config = dict(
    model='image classifier',
    dataset='simulated grey scan slices of phantoms with and without marks',
    horizontal_flip=False,
    color_jitter=0.1,
    cutout=0.25,
    activation='gelu_tanh',
    mlp_ratio=4,
    drop_path=0.15,
    conv_stem=True,
    lr=0.0031,
    shampoo_beta=0.95,
    precondition_frequency=10,
    batch_size=128,
    warmup_steps=970,
    adamw_weight_decay_other_params=0.05,
)
Rows from block 7, named by matrix and row number. Each number is 500 + 25 x the weight over the matrix's rms, rounded and kept within 0 to 999. All counts start at 0. Numbers have three digits each.
# pw2: token mixer project (model.blocks.7.mixer.pw2.weight, 128x256), inputs 128-255
pw2.66:492500461495531534499494481524530529496470505500491491509500491466487535506520493522514495518502466481564503455549505513495480512491527505455518540476490499499527469478442475486514484489497519476502533478509483505493459506505492541510485493494495538497505479490496495490478456501469537507523491499511453512471477516510516494522453491519518540568507521490508439501521468471508455499505
pw2.67:490490484483461531487489520518541529507523478523495509517525461485467507523474518481521543528502500524478521543515497510518503453429484507487514470470489512520474481503509480470514548542493471499510514510496483517490486529505487515503555524491528485543504508521546468520492537501495570487501501508519503489478507522529554536498480455527529494503471489468509538499488470491494508506487
pw2.68:486517502500462525535533564541465505459520504486490535484463514475526500487495508514462472491518462495515490534480513450520503465525530458508495459495494496455458529485448491516463481457544473501507475518519516487470513504523537509529533492484531510519510523472499495504488520493464508504530507496532510470519495512533436529475476513451522510471488481517486517522527451506477473517507
pw2.69:517457485484484486474514515489488571450538502501493449520472485499513500471473513525500479467476462479492439512498510446467503515511454485510507461535460530471499501502466503533472471511516513499503542507535492492482463483529471513538548450500495515506522487503509516546540498536514473466489505510496538522477496489477502496513468514507484476473474512502508531550510499514500528494495
pw2.70:504489533539496512519526497532510489477452478520494505525484535483492481520479513485549469501501478464502482526475487482509470478530486482514456489481521533524476457525523541519499465515491528508499510512467519471498525484521487478509477465515503493507495503502509505495506498528489470523496520511468515518487506501509488476506477498498496496542516447501492499480526507483472495470491
pw2.71:525527466474530544513490509526507520527468487482535530510512506507491505484485479505506478510519477485522506501486523454531501490502548472506490454466510455501529476466489492500471498513501467426468508533456474510497503524494485491498555507498450517480502480520513477525499490560501448545481511500484523506464496462521487530482452490500515521495501508495512528497516459513488458483505
pw2.72:497507525512464545459526503510467519488511540475499492525515515513485494566483480483521492477498482553487518491498514496471526469486482487472514472436466521505499528489521463500498511543518493453487519473474485477524474479494504528493462455489533501526476520500556445492488486507479514497507532511503493517498512501482495501553551485510500503515490488464501461526526498524504473507500
pw2.73:501523521491533532486488493464511489503533500469527493471487452495486483470515479516509518513471481504502505513510501527463491481480546533479490512480475511497442504507482488501503496532484523489530497521523520506471561544524515477484498478548540493518540552480526536547490489500481512532558528491478498466485468516482527479567511492534476527516552513470461549538495561479484469521504
pw2.74:493517502484467471526532531513535533527539498480478515488491469492511521525478528446480490506496488511523469508517487502516473460499542476495495483493506489490534461516529531467503497517528478487519480527504504478451467509494530476488554478516486488509517501505514458483536537515507484498480458532466498473501465490498497526507501538505498444528485484463515504468475516539491506459473
pw2.75:481493518488461500479508455498478511511496519465550516527498479484473502539528488477527457537495517511480491472520517436485487540492457525512513502514531516470514493497482470506524464520530451467489469468468471520472499517513475541523489502481512497505485508464499478497491484518467519452497496506481493529500519539498474511473515514503478515453534552498527444477473506495514516500480
pw2.76:538505461494450480507455470445501482509505496440534500511501507510541466448515531516523496490476486516524494497441518490479513477472545490495514493531469452469502521507482465477516481484461465515538505492530505538502516490499483482532526515497523520495498497494480486455537520489514483489546497487480466486464505463531490510508519458415507467497508508503506483519496481538500525472478
pw2.77:485462481484534474492490500521494510496495461463494501476501479520495451491466487478534486494493527526487542491511485476487503437485469486514481526487487493481465520485494504539480514511501496517460516502515456459517509518477510527501495511525511527503452498533476475492492497525483419486487466520496518513514524533512509492506501471513456495508478490466503506543491495497475554488502
pw2.78:520518507470439496532492498513504494490511493504489512497539506450483551497515540498476502467540502564496470555476497507492505526476466508517487484472513516511513482514515493487462472562502461477474506484485457515520537527493507459510504514548501502491521451511514474502528519505511529484503542480514531548543457463542510475507528496497523472490471443539495508507535466531527468505492
pw2.79:474476540515535495531472502498470484541569508471490472517499505529539470533515476528448526467527549487499486550502551485483543488533497486481511515525467544486526463538515508511518527493457516564488497517573548510459519535524467479497519505503495491467498517505524497466496553516485503502453506531481516502518467497497492519535492498526544505525493488476526465479480485516462506530465
pw2.80:500534461500462496517493522495490510451468467516491512461494520468507489480406523508501518488516505524539506429528478477485550522516506479471481488494528493507526546532502462510457542439515520466479509554518475502525526541530485468498473479561519492471509482541485463497529507567532519492503519462546500485513543487525470499528517455495514489499468568530484465515523502534498497502495
pw2.81:486481497514517528478515488469514528479529463512477527482477494502488501491518482453534472474507500515472506518493495477500495520521463503465516505514497484474488454468519467472486500498495489484522489495526479518526533552492509523516508508554476495518532488494501520455502502464479483476533489489534540468472480488503525537494481501517506493484488471539507511505518470503506478539501
pw2.82:497491467468470488495469538497498477546493482440506504463463469509514435456485536502518535472533558478478531509479505517505507491477499528504504501517510480488504500501512476458529507473515497471521498471483500524489483483487479487516496526498510544510463496514478491535509507527506480493498503511530486511517526479478473489496489467502508529473517504521505505467464477520525497473463
pw2.83:485477526493525481499507489506476507490512525522476517517531515505487508547487515474473532497519559501457508494505462482488496456547478486507503525525435517517484560502497513528493501462502523544519497546486532500485470495496464509498524476541526525485501482506514487484532565479516487471488521509488497526478436482501529513464456499490505458523470497479490527504525535477531527500507
pw2.84:431486546472509513500558549483458516500514513482470552500521500455515489463507524446473542503503518478527538505480526541493496468511493544548468512526491530511424520512487515509501462468511565510517444500455530517464448514466489465552581522541549519495498483492489512471578531501518440515549510511506468511502501516525484501451445522474522483490515469500482582511489490526536522495494
pw2.85:515460481500508490489530493500480511496505522478502501468519503477466499514475512509512494487486469519502498511495517529513486461515533531507435482495501553554499527499530529538520523530508531533551492481494510546493545507523488498528512478499515520481508494493487497491500501502510530487488545492483520534508513496493491437499503471510485503519529496511501476492501509492527523516503
pw2.86:531541462481535492482465479575489511437504528528497476484520505525477486488491471552535495520496498483520473557510521465517517515456516500483473487444485492530495472508540521566462504505486462515524523554537495468502475474563515490476519483460471468503460556524471485541464499531493507508535496531497528472500534519500493533508521445524506508535561481455490484549522496480510455477494
pw2.87:461506498525445558486524480475515478484473495492505533526510485512470513475479533490504469557484555537492525458470512499456468531464508541490496517537542484467484490502484452496492509523514483500454424480456501542477517528516508504485524530466519512536509480443547516485533482505451489503566516516492478480473459489509505493464506495519509525485524497506466500525514530454503488463511
pw2.88:512509511487504518489533503465522488485513521552481463494493522461442558503483539482509511490465464446539511498466500461482490488466491492500469522509481519500480498418519479500478466479491536451516509529465480459507574499497509487479476505529489533486488476517482518505508512484525502508495513473518483508496513437499518467529478491464487489507436502450520571536529491496502526565518
pw2.89:523542488474498512510460495569509505508531504510501504517489475472531513485463492540506490491511518502462543496494472489513500503477520456501501470489480502505468523513503439514479548497560533505466524503496479443511493500487514522486497505450502464484478514542499525525436472541468513477500493489510487471508487518506442493525501462474489529466494516481509504482522522499496454457480
pw2.90:507508494506453493495509511557489491473501557484511486515464489488471522500471525510489535441530488502504455566494499493489510494550525470494489493517478506537516511518498486489460516423538496488503511546525485520505567521518507490486496483519431528437478489496555472498556510520516536467491549461485479472508507478487477527549520492495472453515485490512464484472529525544491518513502
pw2.91:491534507487517492494490488497561502473489463476530510489469507491480467512498475480500470547490448479583497508512549455493513509477534509434508504445514466485531504533530474541507504496467489446492477489439500540516491496529514535448498492499506522501511499464526515517499478481492510449510521500451490475520500492508469537450481529476507487535488485518483486507529507444554473480520
pw2.92:481528489523479479515503501500499503483473503520465493471515542502466502537477517510545508456479480478505486507462520539506489490510452452466462556503502533453501544490536520504498510518485516506464479492459495423507466471493502482485454489512511533503548471441496526498551554511509484476532517466561501522540510509449509494484489489438460462542467493520486534500513473497509550484506
pw2.93:479484482501520472498524488497488520499544483494497530476496519521482486499474454493472512472513520473482491525506509482455464493533517497527515492549503510508462508503516493516498460473503464539444491523504495513489485512515511541548495514504522503484537511473547525525474462506475524503506521483509473509520525559489475522465513494481457532451498488512494539493496521488521493466497
pw2.94:506501509503510519505429518521498520475498491482488456468486470506495509479481493503496536486481456522508472575489502517478531497502501465466543577500486547511534510467493515499488500485482519522512519535527515487498509528506517473479492528488478475490512532511472511494471519485520512514481529504535535483489513483475489518537509495492478520476456478479482509514514486488473525523528
pw2.95:493489466517505509465517466502451493509473504492531484500526511556495474457515468496520466503487467523547488461479511521467508489507531509458532473470531481529462504511477497529495468521451491499477488479539488509497466505476508515489448510484532514506494484473496507462511446478490453503513475487488505493465570517517502521483503494461513503486477531506496480513491516490490527454509
pw2.96:536495456473452510505483505521506514537476516491496466469433482469538483492504515550498476495572478499528468486496536470467479510447500476531509523516536484547593493536514507477501492473509491456502530475509500493543491483487501512500507483456487487523464468495533545484470478541468507491509481507493515514512527485507460513551531522454522517490473478550533467497514509486510496525473
pw2.97:490478518504508488484525503504488502495464479520518483476498516498500461489514508460487515505505522487435512499514503541525501523539489523500505520498505537527484485511505501471476550505477473556508493483498519492483485476505514488527509514504502537497507510450526490508513520476489489475517486503501524515519513501497516526432481487508476470521493480481510539525497524511502498476512
pw2.98:501460500494534488484514505455490477496514526507441495481535529488494529482493486521485535524500490516480525493507500525469465523538527494529533547540486482506502490503459513467540481464481447528457492483541518504490582472498466529491494505522503469520495531534510507535483486453493468493540490541475516533481481513526491480486491482486468516465500495497498526510519483497482543513532
pw2.99:607503482511542537458491460492512449464466523521487504479544494529505578600480499474558490442492582557482537512529458530518554519446435483439547513476466504494531529460418466530498526547489599460467597519514444453567517539580509477470463538461491553441570447470474476491449556476498526498493539429556519511491491471443513465497446528544464517553456453513449453526507534512508514538522
pw2.100:510504495501469489516518518487485504434501470501459552486504490513498477498473576485513509509533483455479512482499495499526484531514504482533447493519529451472516491511487472539465463504528543512585489532494490459504506533533507473530486497495557514505511499471496525532539501553501490521518536494516512492501507484505529522516440507500483480472502507519466535538510484501515494542458
pw2.101:468485513527516535497508526497505521464523498479493531528486474559542487510479496465522478524466468516513501531549416471510485504501496517521481490477470505498482516526537452531507509485540489473501482495533498531514506529539503491515487517488486485489450502497469558506497482497479514472467497543500520475520546496514499550544482521584501484490523458510500543503526510492502484514518
pw2.102:484521479510520497557493514496463501474491474526488475523520462443465517484487546495505481506497517504447486528480508508513498488493472472462507486481509498472484513436469510504497502495470498489514522508499490463472533535536511516489492519526505525459532478486425514545533503470522509513499525511512555502444470488478509515445454419502497505518501484508474499515504509482539476524517
pw2.103:478465496484468492493537519513454513511472461499508565527483484446486459509492489480512501501504534467521497504467478513523510505495465518499456495521487462517532517516552490501452526503492519553552485517490491501516483515468504511509517506496453533459527502461474456483550537472502486439474522514532548496519472484524477515532444512541502473532496472507507506498474512525493495495495
pw2.104:489474490482478495528521516473492478497538516536479460528539548537476517434489474488499532470532521487468481536468521473503500504534514457485451496548454546477504536469477534511431492490501491542483539532470507478486499480507531498513517521506486492478509487541527473516510524513553506525489508473489516486517487489503501514470485486452487478501477479519486531570503540497519533525510
pw2.105:450536525482501478529488505429489510524522515509476515481461501521517512523562529478468523504491484506522536471473445482551489500486465532481504499444508544535458511510551531514503490489441536480513439477503507490456470512486496472451500541534541457490486499511468485456515487509503464503494511506526542484469522528505498512484481510472537507493542523482489530493477467447510501507502
pw2.106:514553525547534489516491503487503479495508496454494531504506497491523502496477516475498478473528501550497495486435500510530508510479517512499496489497493459489513529501484430473502519482488489477471488482474479481499492473493507490492479502501497506518556475510509497502501510548482490506529511505491478458555510469488502510506483487460492502484516498530505536500470494519500500487485
pw2.107:493538518514468511441479527490462482515479500490537515466489460530485497532461520464518537478522437550472544453496456508480514499484565492495504455469490479542505558515521485560455513505517491465475522517534510490482498520501466444491474502524559538482533483495460508532512487507467502499532530458495472500542480507489550497540521482489469526513447524503485516496490535483478533513506
pw2.108:505493516515505470486505465461478533475491494544535519473515521480495518513473499513466509505493529486535518491506504501474487500478506503510533485522477467519515491499497515510496513490479489511491496537550516494492509444518497528527514469516519512507537482485531486480528517534533526452495512497499457497535473476499476472506495483467461477529495516492480525512517494518488524489494
pw2.109:482537534488540496492503541514473510492508502441460460517445497487512482505512474486516490513492450491483529531492520495499453479489503508508463523465482498522520489470503482517507479515466507517535481445505480474465538530516521531433461566498524503511443514488489490487506532462493442532509497534467460492495479490479507449509461484486486481543531468436482537522550528476485494502540
pw2.110:461487471514522526475511564531471470512491492519481483499507509509498513479499492508517514480513511520516482496479493456502489503477487519540485508490491449485486497455480523476494527496469489488466511498514508514485472488483505519479487511505521538500521473452495528463533471502489498529529471531514542485457489479507537519471487496494493510500482523526518507491490473520545525523492
pw2.111:511495515506475519443526488484480474456503491528459464466498525536509522496468493542507492501475506460522470517525532506473486483501512481495487493503489519497531496504510510496489502495529482466466524519505513520474535476530500530549560464513472486497520505499511480515493479558499512506467548514548479477494489500523519480473502428484488529513482509457495492543508432518467496522482
pw2.112:488489522470481500490502510487499517515486521511524475510473506472503507441487500506487545501462536503497510504502551554485489455497467502501481540515475504508567476530519495496528528486457469500487489515506495522538491475499470514493517502511498510527473448476516483518494513508537480473540476485505477508485489499502477548460497475526542503509495528553548482484506514504506505459474
pw2.113:507500472506495483475495490499509502492493495504471498539526528529471498482485526489487533472499480493529507543495461502502488529510481504520506488463486501507484537481529505477495444538483500457460508497515446472526476531502486495484517551482449483481511496524493500526475529464516431521453515484495548494489498458515517528524502487506488486517469463509470508526497518504518498498532
pw2.114:499485493487513531470490461512517499554510507451522527524436495503538452474482498495514512516464509490523472502500535501452461470522536513503497505538468521504512459525482464496507541495500495512506507522472484540484480501519459516524508462495501494531460506446497518534490514529486440508523470538516490473512488484498477520497442506541542481487536478492543493496477522512541453471453